{
  "n_mels": 64,
  "encoder_norm": "rmsnorm",
  "encoder_activation": "gelu",
  "decoder_layers": 4,
  "optimizer": "soap",
  "beta2": 0.99,
  "one_sided": false,
  "grad_clip": 1.0,
  "epochs": 38.3,
  "weight_decay": 0.1,
  "adamw_weight_decay_other_params": 0
}
Rows from block 3 of the encoder of a small masked spectrogram model, named by matrix and row number. Rows with one number within an expert belong to one neuron, the router's apart. Each number is 500 + 50 x the weight over its row's rms, rounded and kept within 0 to 999. All counts start at 0. Numbers have three digits each. After the name is the row's rms in percent of the matrix's.
After each expert's rows are labels from the 100 clips, of 14976, where the router gives the expert most weight on average: "top examples" is what is common among them. Only what is clearly more common there than usual is listed. The data: babble in 24 made-up languages, each with its own sounds, syllables and stress or tones, from a formant synthesiser.
# router: router (encoder.blocks.3.mlp.router.weight, 32x192, trained with AdamW), inputs 0-95
# up: expert up (encoder.blocks.3.mlp.up, 32x384x192), inputs 0-95
# down: expert down (encoder.blocks.3.mlp.down, 32x192x384, transposed), outputs 0-95

# expert 31
router.31 068:559466460498499503541419504503517515550496539512486534570504439502547572536557422492550508561484532576558507445434476568464560575504475568542516522635516433426503531453458488530557437523375590547499541465418475558552530401471483484570492392509541446550594540579534562467522440549502510460
up.0 100:478541524487509520450496508446494489463524462565510515539419527520422428543556529526480568474544535569456496531422419557503323478539469418484523499580468544511494541573429463556494584567624489439458565460534372521583547563541417472519476625493469505483474508535428539470452469489519527448
down.0 097:556494562461527470470466440422439561518519570415524569530437578515529480467432579470425570510476554510477494460510534522479384503591486418538478480478474524483527488487472542437583447400550422595475457483518484452608496469385535472375502518421522482522466581499440534579520502433509458556
up.1 076:507479485431455518497540507520542531440575457568418495507544461489543520543518423523492497585567440496494533423502446402457472516510483478553451432496537552466554463359472496498531537531487522516453473599505464546477486479471530516427594420432550543499528496478506459498470439507477487472
down.1 074:539512528522455509489558515478491519541467518571563561519506614536508601461538459464450488539383475439530593485491495473519507564504466469481484524553591448536488515510454615465458478388591476477479530452506536532435499431459559486529544547531539483575479426433512478451425519475462537518
up.2 122:529467529496475519458436548509456516496497467530475481480474451498488475536561539586480527486614403529610493536505470514506540432508532486425553523532527622470613385434499478471521482532531595455586490494509468537482491439549479560457508517519501465521507475574463544554533476587464551480
down.2 125:539530472512569461543544500542508516437517543501495583564569490424526572522431560517438444553549482537442514501449584537433497566514390465564436491542488451517451496420471449484483548561536496559571465500541468520440482419480463607542506487527517488482582517447521560425479608498496529462
up.3 074:469464556517620472519608531597479549485493480630546501513458489538534536549530521498445569498442584423514504513451516502475444558514532495458477480487533534500493563492572485409514520541416426448558482493562486518487467480550540490545394469482474584466470500447537454499499534492427529429
down.3 070:494522582415511461445449455487540523449579517500460491554411468555489496487523597501518583449528550496615438466482569536510515488470489474404477535498480464468448545485430564460521392551485451603553432432560458462480396487455494454540461451453407484492582508509515463631427600506481463397
up.4 089:491466522489481516524506495500516519493649485547566518498435520431558542512519435535389544564491485559574478383450499494496502551459454565407488521572517570509543527495540420459453608518479521397509547534507513433553517493473515566559578551525488534470481479531469593468491489386502591515
down.4 096:505515401461528553416598555579580449475496532502433513553394557543468526501440530473544445445466588523549526442534509537544577515447560597402478498492531508548441444506448548522500440476535474486441474497538554485543423572472538438498484470423486519460485427460515440544499514431550438481
up.5 097:507503573461571529478511521520533512492430507508549468593493468540431510480479428501519421539445479535448563494503426421499462557483581497522450490610497499541399439473433513484490566501573530505419599498517464487481541431490543533486431460577526481520465428426499497484458516544588458440
down.5 092:526530482564518445545612424454459520605443535543426395569426523466500457430479437541543441430471525449496515455394456600550603625541439526555445556574497412526482498532508515459506528503507447473561526468436509496544529453528488503399498553486524510529476579516453490594493376492476559520
up.6 064:552398482510501512424470496456598550495523539496492567511537462552450402482470536545452484416530606465575513542479550557491461379528485493501446481531483572519426499524474507471561539544497622497564516541523556576491573559557466544403543483438457510490429457491471420552589431418481496563
down.6 068:520506512519451461527420426482478465475504484501486441526494533589481540400506492516533474491537475451593411431586526571495554571576509507507525518537486472450490439520475515534504381524469458427509497603462482481454457593512570511489425454448419435457559556512506463422561507567463443457
top examples: mains hum

# expert 15
router.15 094:452516499554558545394610543528567474431558469493537533530542419423485558475514482456431466572477531513539525463519503516504485496498517536439434473458460612465439494579489434436429497529552537467510393665537480516421506578557470461482483549467504484487455503464444389512580495534498515571
up.0 114:510539516594503567508484466479407555485563529451536464416466486496449527484525416474422481454448557478454486454454522440515445424518475483467514590642525437417404521517433556408505399424521483469527558574541437490540526475515525527560433533430503472608557471514539629428496497497564550544
down.0 103:449465525551591422488502411529488566610528526434598520556442487633486531473423516533467570431502440555463445496474500537452567602570514450554423498507565518424499563436455456534476513345402474577555545588475496455526520411520442539505570573553437472457505560451512416498503542525504458522
up.1 114:474498537505531565518525515461480404487496483416437555534615469510519573434509440473468576505510482524497527521409556522486521487484529516514441449492436461466480486491503477466478511469568488488460435495455535426532404520483571566413490481556606466481504462506454596531467464489463517416
down.1 113:428462514467409481573380404544476545600482515496516517423454538406505541424485442510543524510475471546484523461468492474468546484511378511565460526422537457571477545398470523458488473490424616626507464514475508489560469489576482483519549523536505411576462483505493449534404359496453573439
up.2 113:478437473555563474497520463445566500521485465510482499505546537498620515435493436484520458428496477443577431504491584462515516505504515505581498555527481497553451423575455492457412542505460337570447491497502425401479481488507515591493455474479512497451404482479497454499477525383475506552
down.2 116:541452481535493486551533497522579566525457453446547386410506387593543425578517475516541423465512532479561635522461507486533590468467485534488567497517524577479417476556515442470478444514519522493511437529523525498462473501510486448516543592507536471533464565455480412603523496487447475488
up.3 152:472536621454441489529414472415473529535483590516495554522562484529613475407547441538519543480527451534516482424515448541561545523521504525497498527534540435571510483481425610529508488465522480512460508452524468491536415471435434471450562465531474574417541465471522566490523441459530436425
down.3 157:452514557431374473518470519466508436509506507464412417523587500452525520526547457439377421475525533530507421544481486474540417461498510486536509521507477483477553364528525491543556453558443452486493502491489519579503442464546480506567534503464552569532522591640579500462477517533566455508
up.4 073:473487518494532544465493482629568458485573508489348435545520507561493508549436478506492492510525477508496566457492509492563478403539575477505558452493479609432636509449519439551555501549456498520455602439573478589466511587523528394489513617511394536431574506538419518533473396462582575422
down.4 076:509548477510481432528495523522577510597522423486572501442530430478437505496545556412585382511431539476470562461570525512463499515486523651515440469413541483423460411504479545399551465473466452538457489556515561502578603502456511526499604423616533435442569498444553427452528479499537571559
up.5 084:491488469542428530463507471518512467506512574602507544516582524525386513539599537479502504452565438447426513490614491452509502485583512506528527537602530583510497491551449454529407455422523458482550501486498407580499485545530571584536442467523550444450545467498436576549493540499574461457
down.5 087:519476567573432482464522615516473486516535531453496595539576512590344491468469533529454498457533515502481539470431535566533466601549486527504455506484489507447452557590468512490493567376442532515435499511454570447509526390546523470608478548450549482425534430508542463525523338511476538526
up.6 095:510474527510503532525421526602566526508446469496510590466462446592412544466551521529595560409559595503515527573484438417442534421491536458565526507482464527483609444487558539427550463502514426522410495382482582549577524534471532436514451536453550484416558513558528536534510530528420546492
down.6 093:553551493536547470524474471517468506518512425536505557554507491477518520411552493523644521516519515346536489483549550445382527491429477654559447472529513521545441575395434541439503479535478541459573499522468506501523553540551485522522581480508449516562482460552486524537572440458498570509
top examples: mains hum; /ŋ/

# expert 8
router.8 076:544507452423426437513476484441495476557425535562483453538496397561493586505543491496362420563436528500554542447480500433506548569497543554477470496495493575544525472522515492532442513478690584476443428568500489523473535441484537487488530557446530489580509427454552529461526563502482512558
up.0 089:580548528528424426505412524577492537447480516462555521490400570499519558533559477437571439497473480501530512550463453488430552518559592459469553421547420404510415532511420434402519460533540504458487507439529475495540462471542431438410465476440501545570562489457428524518391540527459486466
down.0 090:417464553512467516534436607399512491502447462568432460467535534559529500472566563550571553557617505516530557513491470565517491483557587547589566450471453526435495514462499476450387476469523574500497442566534583492511509523533477448626486505483492559457540460464552453582561460506466459371
up.1 095:568451507567547524440471514451479461501462484427462600472508579543475551560481511482452487556549446491515437427538449552498463483409520426422524477466510572482492530492557496470473572514426490469546504458434464615513523451495513469534556467409584485525488525470464558520410444470441478426
down.1 093:460435548554525554476547498589443483534560472506477544398497504512506473413437543403577493498433555561484492437470490479538514487459446464451528511448566427433549521529554484553479563534518398512496477573537519434482360530528509484585473589580499482458447458440516538510418533434492559527
up.2 113:449524482481390528583507433397454473488500448515510459542513429460439420461541495511580489397448563564514512623472478508541537456533615441477453456530511542505506511471505500499477578521474500492523559502464529405529487407546430551540509537586458536514471442510529457493532527433440499544
down.2 115:443498514452426515416586453468443558455449540368497477451494537622514531544496484507436567431542505502436403545537430514615569486528443498505536507430528501527569522494458581416549461489467552436489499599505594446481577455542547532561449490488444543578523552532479580413479557478513476546
up.3 090:613563472514533523580512571552442400529417427566542510537489550437462522500539475536553440502452536493446526540524471482457514442446516457536565547569536432494568451564439459556516437565560463556503469481558480528516478552552476473481429487444396595474516575440491626384517551491522407406
down.3 093:472491500483512467525494535492527573491404525586549430532551473484500507565529558600525512500520560330475551474434437564471496519501439495496443504512545518393502519476439428469518447537458497458436493535482434471387446474515563528492465550501444578471439536524503635567410432496495495487
up.4 109:549477595524564526532429489459466483499474509494601493406574537562516493493485497478445437595573502550518530401517545516540490496503566524536578472471592502501545507581526488506494544505434372452519481566478466485611528582530462499478510461489467457386457538573470517537490590453478579473
down.4 108:540479505402452552533467470516500532500458386449495489539516468464582371517544537507435445435467568475488513534474444465458478433456491543479530557567594463426486461574572432464514536559472431576442474498534579528568492531559467473475532469500544539412484482395518439510539571445521592437
up.5 104:540460523569443506572466460485463467445540503460493457539508528579550574503573496502471569477595495563418586475559515522428530492464512480505509513542513543483382530426479508506467488556446480550450437427500501567404473558451525480472557493508515450533554508472484392468422395511568608551
down.5 104:458491378519488448492600522475554432528533541520397522457477491460449510497434580491467455628552502508530517578506516518493554488424547532549474406527433539571579508528491485419488543390539450559551578456491376510534482550460562485527455483453551444479528499485422502470509562586491507503
up.6 092:478460595497534489369522470484513488531452488537475480482487583428460454408590446513434528473399503563474446455502455506494604561523509516409476458542443552507502531476497562540487513450487470476528519450554431531517449440445477435390446567541512523484428429551486524466598458552437494497
down.6 095:500570422423463489496503501502415492500542572571567520553530435560498474496475506453397507496414468464439468452441427514479391551504579446558408538492535476476512509449457485386427483478612504472522550554458411394521531522482620637521496483514526460537531453430546509442450489445376535478
top examples: /x/; prosody: stress on last syllables; /ə/; /u/

# expert 17
router.17 096:511496512562529522521506546639492642519461497598514523542532502507432530515478552485539507413438642475523553492481476464541521530471509529529471454449494528571411485603499584467567476521393458503526414646496533431542518463539576517533506572503465526435561444476483600536518491457505550518
up.0 110:478478547562481597448452498496470536489495415557438563556530455488547469535544521499479504421437509519482517536369568484514553425463549468435486559482417455473568457489532639467455480554463611558463459556433562535544450550560422533419451495399480499427515552457522512514465492486539546479
down.0 106:565466474491608491400502486588531449495573482522598430480460480547472510430482397530558431494571569408548486479534476510438489527512557450562417521554501524463509481514466461514448512516481494381571454491436503476551467528530443444511494485607553505531529445535502566573478535530472570461
up.1 097:500569548549449477506508546554528468461476458639512472548522441457494489506529537411497446508467567483529453563443525621452475524443573476467474507485528421460466490474452610514570448535534501524511448502512579643664434533487425507524528503476545439473535513514485505496454452489487480444
down.1 097:444472520462480545487450359454443494500547512537502496550422457500465581534451507509477496533547481542490462476534478542503522610454459464522438533474445466584520483527587514471482480533558443453495448560590509535501539551465513529497511465483520500538490437528543562560484522602496500478
up.2 078:477488534449490506504514491350489500465488583456556503572442507490528539461437480541380488480501456503456562569500436570492543557509580490563588491588489409493456561512532397473404543530629519441432489505509587512502522380468455562388550451489516458518504428521513510501559584524479460457
down.2 076:431461477400495611490480464524541476498457452501500445507547465493592431492511390507523440489565499480499505533472485480531569629453599410558473470569458522497463457477459551460535503584547533589427477565464459422526434407547441535547470496489504517521463456577513465491476411433495537524
up.3 134:528512527499461539476525470441596543543535504423524562601446513486544465512479502474477605476400466417603440496414452537526542502575473468479503497456507587407518523482532527485461522461595503543572510537472512465493512543518571464534427479461486523510449549516603508566437483513411572513
down.3 135:407574491383453450513537464560470486581549506528549419443515513508476494408526438473468599488579469423479490500537464477478398454550497436532518432444477459531507463533506517468543508505498471541475464633524494433620526463590448548457582505432546525529525425549492431520444591467472596470
up.4 096:472443547450532518435441475513607545480528476454437485498475579557474512499536418560475486541503492378512469511498447466443520634540488544433531540424588490465344498480553576447529520494484481420533609596484582506523532415559508436529434463504472598476465488610562566424438488471495476461
down.4 098:443546482569556482546571479478537441563565456458484521511449342557472432525519528498542518521562451581494595559510532495530498386502507505426482464425494489465526472534532479505369468432521483529539533534563462477561446577445437548590471508547552468472529442565484466506634444412502478469
up.5 108:547546532416388521474520465430522537462480497457456521515519439553567477498623409476497411456412504516438459598523450407558476531444511546415468530541502560534507429541510578507511527503479400557423445536485477530517482551454458486487494528505523609395492482537567508486511440494521427505
down.5 108:508525558588576517442397427552537429473530571552481463549459430522355471496539493609503487504549452524491419437463470518546498507545530501597540447496536544403519551533399498538489583475524573521501566475542455494566447397434496568581485529457510523451483447550424542512463496449554535532
up.6 100:497607446546458516451503484546521397486527547569497528452529496499466507507566510460498519430450545507438412462460542578507499470491496442517518520447455437386501477524506551549570494562416530526506495493507538440579486593470553487573518452476503585477542507528539486469437432428487554384
down.6 099:516494455480481455533473488466549544451492496461544559435438442565550462543444467458494557487412546468555456579467555461446484454536546513504414541501491625513487464511590484507500533457495443457496452508551475521523441507390521412498569563527581555523536459508583464470474508487452530514
top examples: voice: high voice; /y/; /ɔɪ/; /e/

# expert 9
router.9 054:406513533501463530484518484402522486520529499464507480501644470483513495468570428489511478563477424439529421475459533538502515503464468536538520572475572409394572503483517502466514539434446433539491455583500482449560541483513468507615511478433534443479390509477513553469581539418551455380
up.0 112:510539561506440488511556481512434528543427485507457563469549470481532457449453471555552401568516481419459425493603485472533538527459568477521476590501478525468470480437497473483489527497520489454539387474428474399479449535517613499483537480537498475478536581466567494528579464474420501540
down.0 107:474468528579541475513611488511530418516541611468419386487570536495455483538568583555501558470453552526541526449501581497521472508543558538472422451500443610457508561472476383448474479568532418499518488541387559515522496524481526402497494443471534461533480494519410601560535502560549478497
up.1 096:471468466548510441533452414446494541470422478498455544457536511543548429518502493466510492462549476533488513531464473507476526525474510452630573470511443575511494544549527557451565442553507452517459496464428414546494525281443480474386521599469513464509444430532430491532504559536607511529
down.1 099:505519479425451454508568500545513497522496479489429486400519578450576605550513548506496525517492451502500561535551565475514493483585481509481546493492487494531489506512425541549497515464503530518502490483424541437483504543521494574470420493598487431539524603526416545482526466453559449512
up.2 086:486435475567465468475486567452491540525448509555522536544508555453421498436475483484424558581484474506487481530563462440527523519568564616409418525435494411494407529585559555483530546488459491577552495593598663481472529489533463522514499543518469516561490568393439462592502538598407512499
down.2 081:519480577459535550495494483459481455598566550460523502440548464494556487427461542568498512510470442461417578484498485551579453486404520555490519529476540575601534506556509490520519383479519415551434491484542586489520553442475479434499534503419522531510491502472514463557504432543484509512
up.3 112:534512551424513486505446542539558477601540547444530495539535577517494418505504510501433556451582415498468608537432480559517525498523470502480489467575505580485527543555528489422546572502518500450518537478466568562515496574540466488435481527580509527507516418476549524519441515479500525386
down.3 129:482539516493421452488518568535533497534606517584463495505528459591503470560522534490442543475465527486604536420477535537461502473520537550454457479490437485502386420557504479436565560468529532497554532466488529566475504483594494383490529590479549524499424497446489513488501469460551576477
up.4 062:556477600463560482463489512567544589511418540532474533519475527511486551504451485459444395448459535459556461451512459427507453528486566555553489562449497497462510493445528494474466548500476476491484489546521523505508484567441509434509418509544480520441628630546601547472499432422455571585
down.4 060:476507499534555468542588510548469565498542444445495467481461514441510461550505584483557509500516530417527558452455535415614547542533452590526499529469519415522520510527555440473447478513507481563470551536434555531548501512530507439365387438470468507512470563477437455481466586585486506469
up.5 042:482523483527450514577508546470537576433436499501512562459460391511442476564492562436497401399428499497549527514404535440481485393487471407473509536495435477537460557481532571495441454531423515584444415536469492574493428494535524446494434537461538508503548398493369501446497466498515445417
down.5 041:530522599570495516506543622478531467550465554415535442558498558521501498502480531463460428426455626506550500454419507524468513504465460494468519432477532480554592514437494474513544548533540461583552584424485465453494479565441577437546554457462427473402507495461478431511488540513363557607
up.6 098:539494499509473518367546461534546477468522527599528387426518474519483473475667513460484421420442551461541541535584476515498462461485465498456449575494505558472480532454506551422468486511542387505502508502555528500517555424505443627563479504556476492503462600547598427428402502426485541545
down.6 100:527530572533510422525508601533537483467452484434415553532424443459526518501466535435516499395411561569498417469447561519542560485480491499411527510520463502534502555476471529467520419519528467500597477504497501500379459499483494444434517522473447486445428493552500467530503531327554499537
top examples: reverberation; mains hum; /u/

# expert 7
router.7 047:509549456477528494565445440432396531519477503505425511413519448584548562512530424585582461535489407461468463487499431513549532483496519503490609526509527393476462478469571527547524503472427506561489469498506466462533527582484512499562508524482562376485488466532546579518579575430521555423
up.0 095:466500475473480554418506519388554478404534435397478531534462498532503516546496456464566404522479512432563466477474468562434535509497425553426564455493498505450568567499427471446553537503517523476561517527558379496511499553520464517532422506598450537490483581563493463410535462484528454546
down.0 097:482552443482428515641460492497501474455454476485471507474479550529466508444535471592527455467420493563420534528560492504473562560578513476515413507498541608583445530472510567535508499510550600455516417493364487486536484457626457507457539435537514466502477474480520487514489506427391418496
up.1 091:477540509465468491473528502524472551494542469558508465495466391503527502496518575479491475451551516421558494500509529508437470588486478449507418424569528474574534498481447514498509420519419584495517465583541588503486515457558409491466466577499457533501507536516386434603448493488485425459
down.1 095:466429406513441465547587503631463521424559507493476510406496522445372525476401524497560507503472492479495386570549626467449505452553524472545508509458535508440516513519457490517554406511510481546577387569445446545445474565561543449435500574484515426457499391497447524425442561508531513461
up.2 081:523463471523594457498581437574478574477540555486465498477423600514516580531474444489614528378514468555525492565539450437498532475518473512449508535430474509539400489493522424477465482516592501437589510457471483468466451553490518502491467454628470494504478504526488424458438469444471454615
down.2 082:539542412459467436492522553513481532478481517474546427440526505418511535498483420456500497552518465454396501501537462431525526405546563480476446472533446514514497521532499501494477549427556457459484579545589477448495508444424551421534494464511495532502563647520535545403468465469459461501
up.3 064:596539592532635483498382547444493627552340541509536485548471504487557538454556548533446418463527530508480461475523496541520518564454423390442496448414482428449517478547510524434468540498581478414470575463511548492504526499508524450502506458432564482456474556471559479567533527480465514493
down.3 065:521442617475545477471492478387592450506456481529464515519499526429491575544497545473518495545524579550626645519478505489478530516540546611526531584504555500570600527520393508612475467529521505570544478464522551525408498514422468568477558529514551521499508494455547572436612554476606485435
up.4 076:449552564366445496508555500490469470466450477557507501476453445481469434567434458508537496427483571452486451448502542483560482494544474417553468497418570447369517542533536506531457496459509349533610437436412467505489475448442487562492511559524515535444614419517503544540483587504489470497
down.4 075:465505512517490478552517511504491495503541557544471495449516528416570535497430462515470587487472492571532502439516452520511516472567518530512497395519582593511459540463374431522451491543495491543539399511476430431404475555456629502458500400479479530575522438587442598503421570506427490441
up.5 113:453491489539494458552490443480505577527448511471518506526613416549440507524564440495485441492456542557507521469407500480522529501468454457474484507551483481462472463544468503545487578521539549514478515525534340496460457394545473542451513501456556492446484534503610541486497462576627455562
down.5 116:421511491448492416429547553488524476493480521506508523588472542486526551486490518511482447457412542417582436543612462521588456548496511529430442474583509511511549499513591545495451519469546522469581495502489412557552494597502526510522489501584494448577555388428493516400479545475514552553
up.6 075:568500493454505500540606549462547509476606528487574469459528571514560491573473508514505454602486442529443574534575461524469489493544529484455490481636456566539545498499434477518543470491559581504470500527544482512453530565511486553440531513452516500468498554601534475461523471463524439479
down.6 069:477495450461512494618540482500473553473433490417427585519540474504497396491488512443366576492446542469412498481450483500514485507528487479483456544485562572504484493467488600433474559395453490487451503560499514512559554432500518472428442454482603527422505518491492466507378489491524539547
top examples: reverberation; white noise; pink noise

# expert 1
router.1 107:526446524470503485471493499522548441503506525543509494543480408473465433471610519483453502420454618469440558478529482614509521643509513588465515446466514469511474540459387529454431489494524558493471638492508547470499483503534475476423553489464480542442474470497503545463457424469539515586
up.0 087:491568585506515488547486543513472478460547560413514499472565487458495626520552467506530588473628481484433464564462459401513536469519555545445485499475579481428538489500547529431535519463525502593441556455506490497530499483496541519513442507378552459508493534485494608557460494432536564391
down.0 094:444505437552643476632471465437464388495410394542503434376479471508482481563523557455526484538600487494560463498437562440509426556490434502546512522508488496517481592477435454509484501469494477579472481457496524533448554513472460473536478495531501529500413509475471533532501557539513505543
up.1 114:504479575534560541476530539502514491476482479477493522474506496524535543381488540486503528441449540562353449477546426581473477581517502486342510456494524562540433471537522565572548486437465493576480414591475527534466456533597504400498506561456399581513474499536508488544485492557561441474
down.1 101:490554407568481413481475473494455499520507509429465522475502490537469484489450417608467583449534473486419488533531542525528513473555537430463501420532559452479393494465514518529564533414533473546524522557463500515586559580463482458456541587483477453460537597489563411466579508468497454541
up.2 099:474386491512590495498476447599494461483421465465490505546426496453453459517380555512551466411414572551473543455578543499539495495542400583479455483421453467521512519543518497506484513497445556483513526499539539492506565491500398520473465453492491460615536486427505388493433544467565568455
down.2 099:472519501479515465473557434578543581457628499491430544462409462541552545539558519523444527416502526454502512521539477483482521404491404503470551584480441520379514506461534550497521425489507448482488485405543419416526520542582489511501487557484477570447510467534471530485470472452503429513
up.3 102:549470456424430498453504499472408514507528492464535589482656474516482511531517548502499493553555501518510457576463455404446398533412470597480495438445471533452486543420519448513496419465480552412481458457600542616426533437514445511485499505585542471594470520485508476570455487525500529556
down.3 104:542574531606452517438509498536429443442496522526558556499524589429456555451560429472504506506443459526468432506515522518594484490580577522520499584483383435509473422571425521555534522516400600472537497468425473389480521488452508538513510429502562488469600519580425502506470527512485518548
up.4 108:523539549462545463463545506445451588491522493452527432567448399492447563581563400542447521511438496520617483625460508552458517504438505430460558445471495452463533570570461474447424425418536398534610550536439525514518475511479545466453513518552454498465472554503462461480485480461433466569
down.4 107:449581541477572560532537518470551566517471569618504431518552481569497475467461472528576490469519547467487455467590548466466549524440468395479499465526572562466529471489463429589475573424481523466495442485529445429492504528560459483505468485508534450433556427487508502453414500588487471524
up.5 104:392515434507470474432484494512550504517584497603435617516425475514428475500426524411494577430473467464512497566475505454571514418532492603510473466450511546486543553531494435438472561522515507459516545580520634523493496497540463453471471532536457473533443523524497520506434515492476479442
down.5 094:629431508525444478524540454500397499522589442543527522464550481543496504485454379516584531428488471579419483476483515516453520497406555544502514485561540470555361457473540448503504548588425432549473545610573383496510518575520475495539492419490610459500434523527575474484597471516476517487
up.6 120:507474439499385493572506460581498419521460504497500565556515471480426493512483483566462546511541431592444520514461513470468483546478571466541488469468489587444521499431478461486546507439512529486474478514521569546481512461532492402432461511455448507523472531458539546459452465513421531546
down.6 122:480446516514498523513503450497476577537501590484526431579385492464459471412523513406358585491451454515523409489477562533424537511534531474518478539552494381492524499448429483477484474543478571438390448469575485508532413465507497570521497419512510487475508501419514412453507442457589562522
top examples: prosody: stress on first syllables; voice: low voice; /aʊ/; /h/

# expert 29
router.29 048:488549479488514457530455447449421569607491542472444443497543424577512507540513441583562495557523442439492499459481465509481499457517575484505555530526539397441449497502545549515511548404436491520522436495522455470586574586496516500577511535469549403482504471536544536575544569492511504431
up.0 123:481514548538508476487519523547560576490523415440476543490504500442488402461573543496493501462518553498552473571413585563495465366443517565501444608586501368520576505468417504499488558474549572487516516502497592415515535591526494436453500465445516557530530600458467585505554464566504501552
down.0 111:508522493588452542497446478483518510553480585496397554530442462580455450524451507499515397447485478507501498559525432537468468532505467523483507502613557591542449560478577532466537467462465524527614575431530545557426487533462714520469586483434537420477425500482511509488494463449494494541
up.1 094:487430541470449563556544550435508462504565497536401504399517508484432568541479523460600501399624517446523476539494462535455489447493451447444399551451485567446441488501579552472494498492367536508523495477426518518488478507540458561494496540393478508552542504575491438547476500557498514531
down.1 107:452486393438529476524514477463462416409588408576535501581460483512548484557490497524531458467408458504469489520514522482538577425516500484506585559478549524529493539496513481519574407505505511623538542543501512598563520509556456560472464491422434410555487419634468513528552521454404507565
up.2 098:450475468554457510459438486539585508516378487547564465474536389421464457381447399475497467522577503453561493470542499444507537529490513461456564517530450538490539477483510447522458561472533414529566438432471595508537454372511497567482552403629610486496493448492509430489560462426647511531
down.2 104:533520476540505477578462489510547531498430387439393544524570505486522518485458502588454502551477494553473497454493497474485452471510434531544502485518467552382547509526554484514555550561408525575493451457489541438420515524556590479454495445393417547496544410574425587556496581447564483460
up.3 083:569486547513496563484531491530516526476448485442491499506584551488556530475521513540455555513539499380458597580556481554583495562530467533544537378422582402561536501506593519504565481528390469517496561503526504457562437576547416461576401423503510493508477537478550470571577484467516486459
down.3 090:543423592504520541488475468512518465495569537456412472441462447449494540485445534518475569500449509487440534474562545493434506541573525414577457506472496563516478441470464466538494393470457424543450457573555515478552510425571487492380439566492460540518486564462474496546380463480544571490
up.4 095:573422526485520502537443538577573476466494553476441499522422533443447462438636496541444594393558517441545535558464506546542431549525429473514462412444517536521524550435480449459424492447618489451451519509566552505548428409532503497461533529547499483528550505520473565506448471483437508494
down.4 091:530422497531407431592622461483501462478476437444519493401458461510552489525540585440462500546492486440460508488468533542552551544418585467452543515404609548534527464594483559518501509508516471490427513457498472494482414535577459513565522486519494499524490408470540474497511543439532526549
up.5 122:449506450398544495482492503568479421515461444525498472502454475544526442557596562461498594427406590449555540457521509483517484507479505527545548448488510539550521481503406648540523451514455524518397460565513404433495459527477495521569526524568510495492502572517464431459483399536572515423
down.5 118:524579474483457470532431500448378542474569541471457504601502472500516526471506532529427501473386579466577462543438526435585507501576562610563470532481493427437454520509518432535480458439519410586543428585442525514441491369489496417493424543500502508539491484518520495566445550590517496415
up.6 088:574471507489603519528467463490499555506489484618500439555538511520398485368430499538457588568597521526510482476596482535453434390465523470484449516440530529471513488489406476569508484509573412466502495489535537484493477457515557538495470583512509507499502493507558486467404427573468489433
down.6 096:500445532576409468585537493464517536546491466621462504511511558489537494539532535617536539533504457440499512528504468513462498514443493591473486514554482489558474495508451479468490542455542529415448583532553535605499572484505441548530496497464550477434486402509386552441573431598523479471
top examples: reverberation; white noise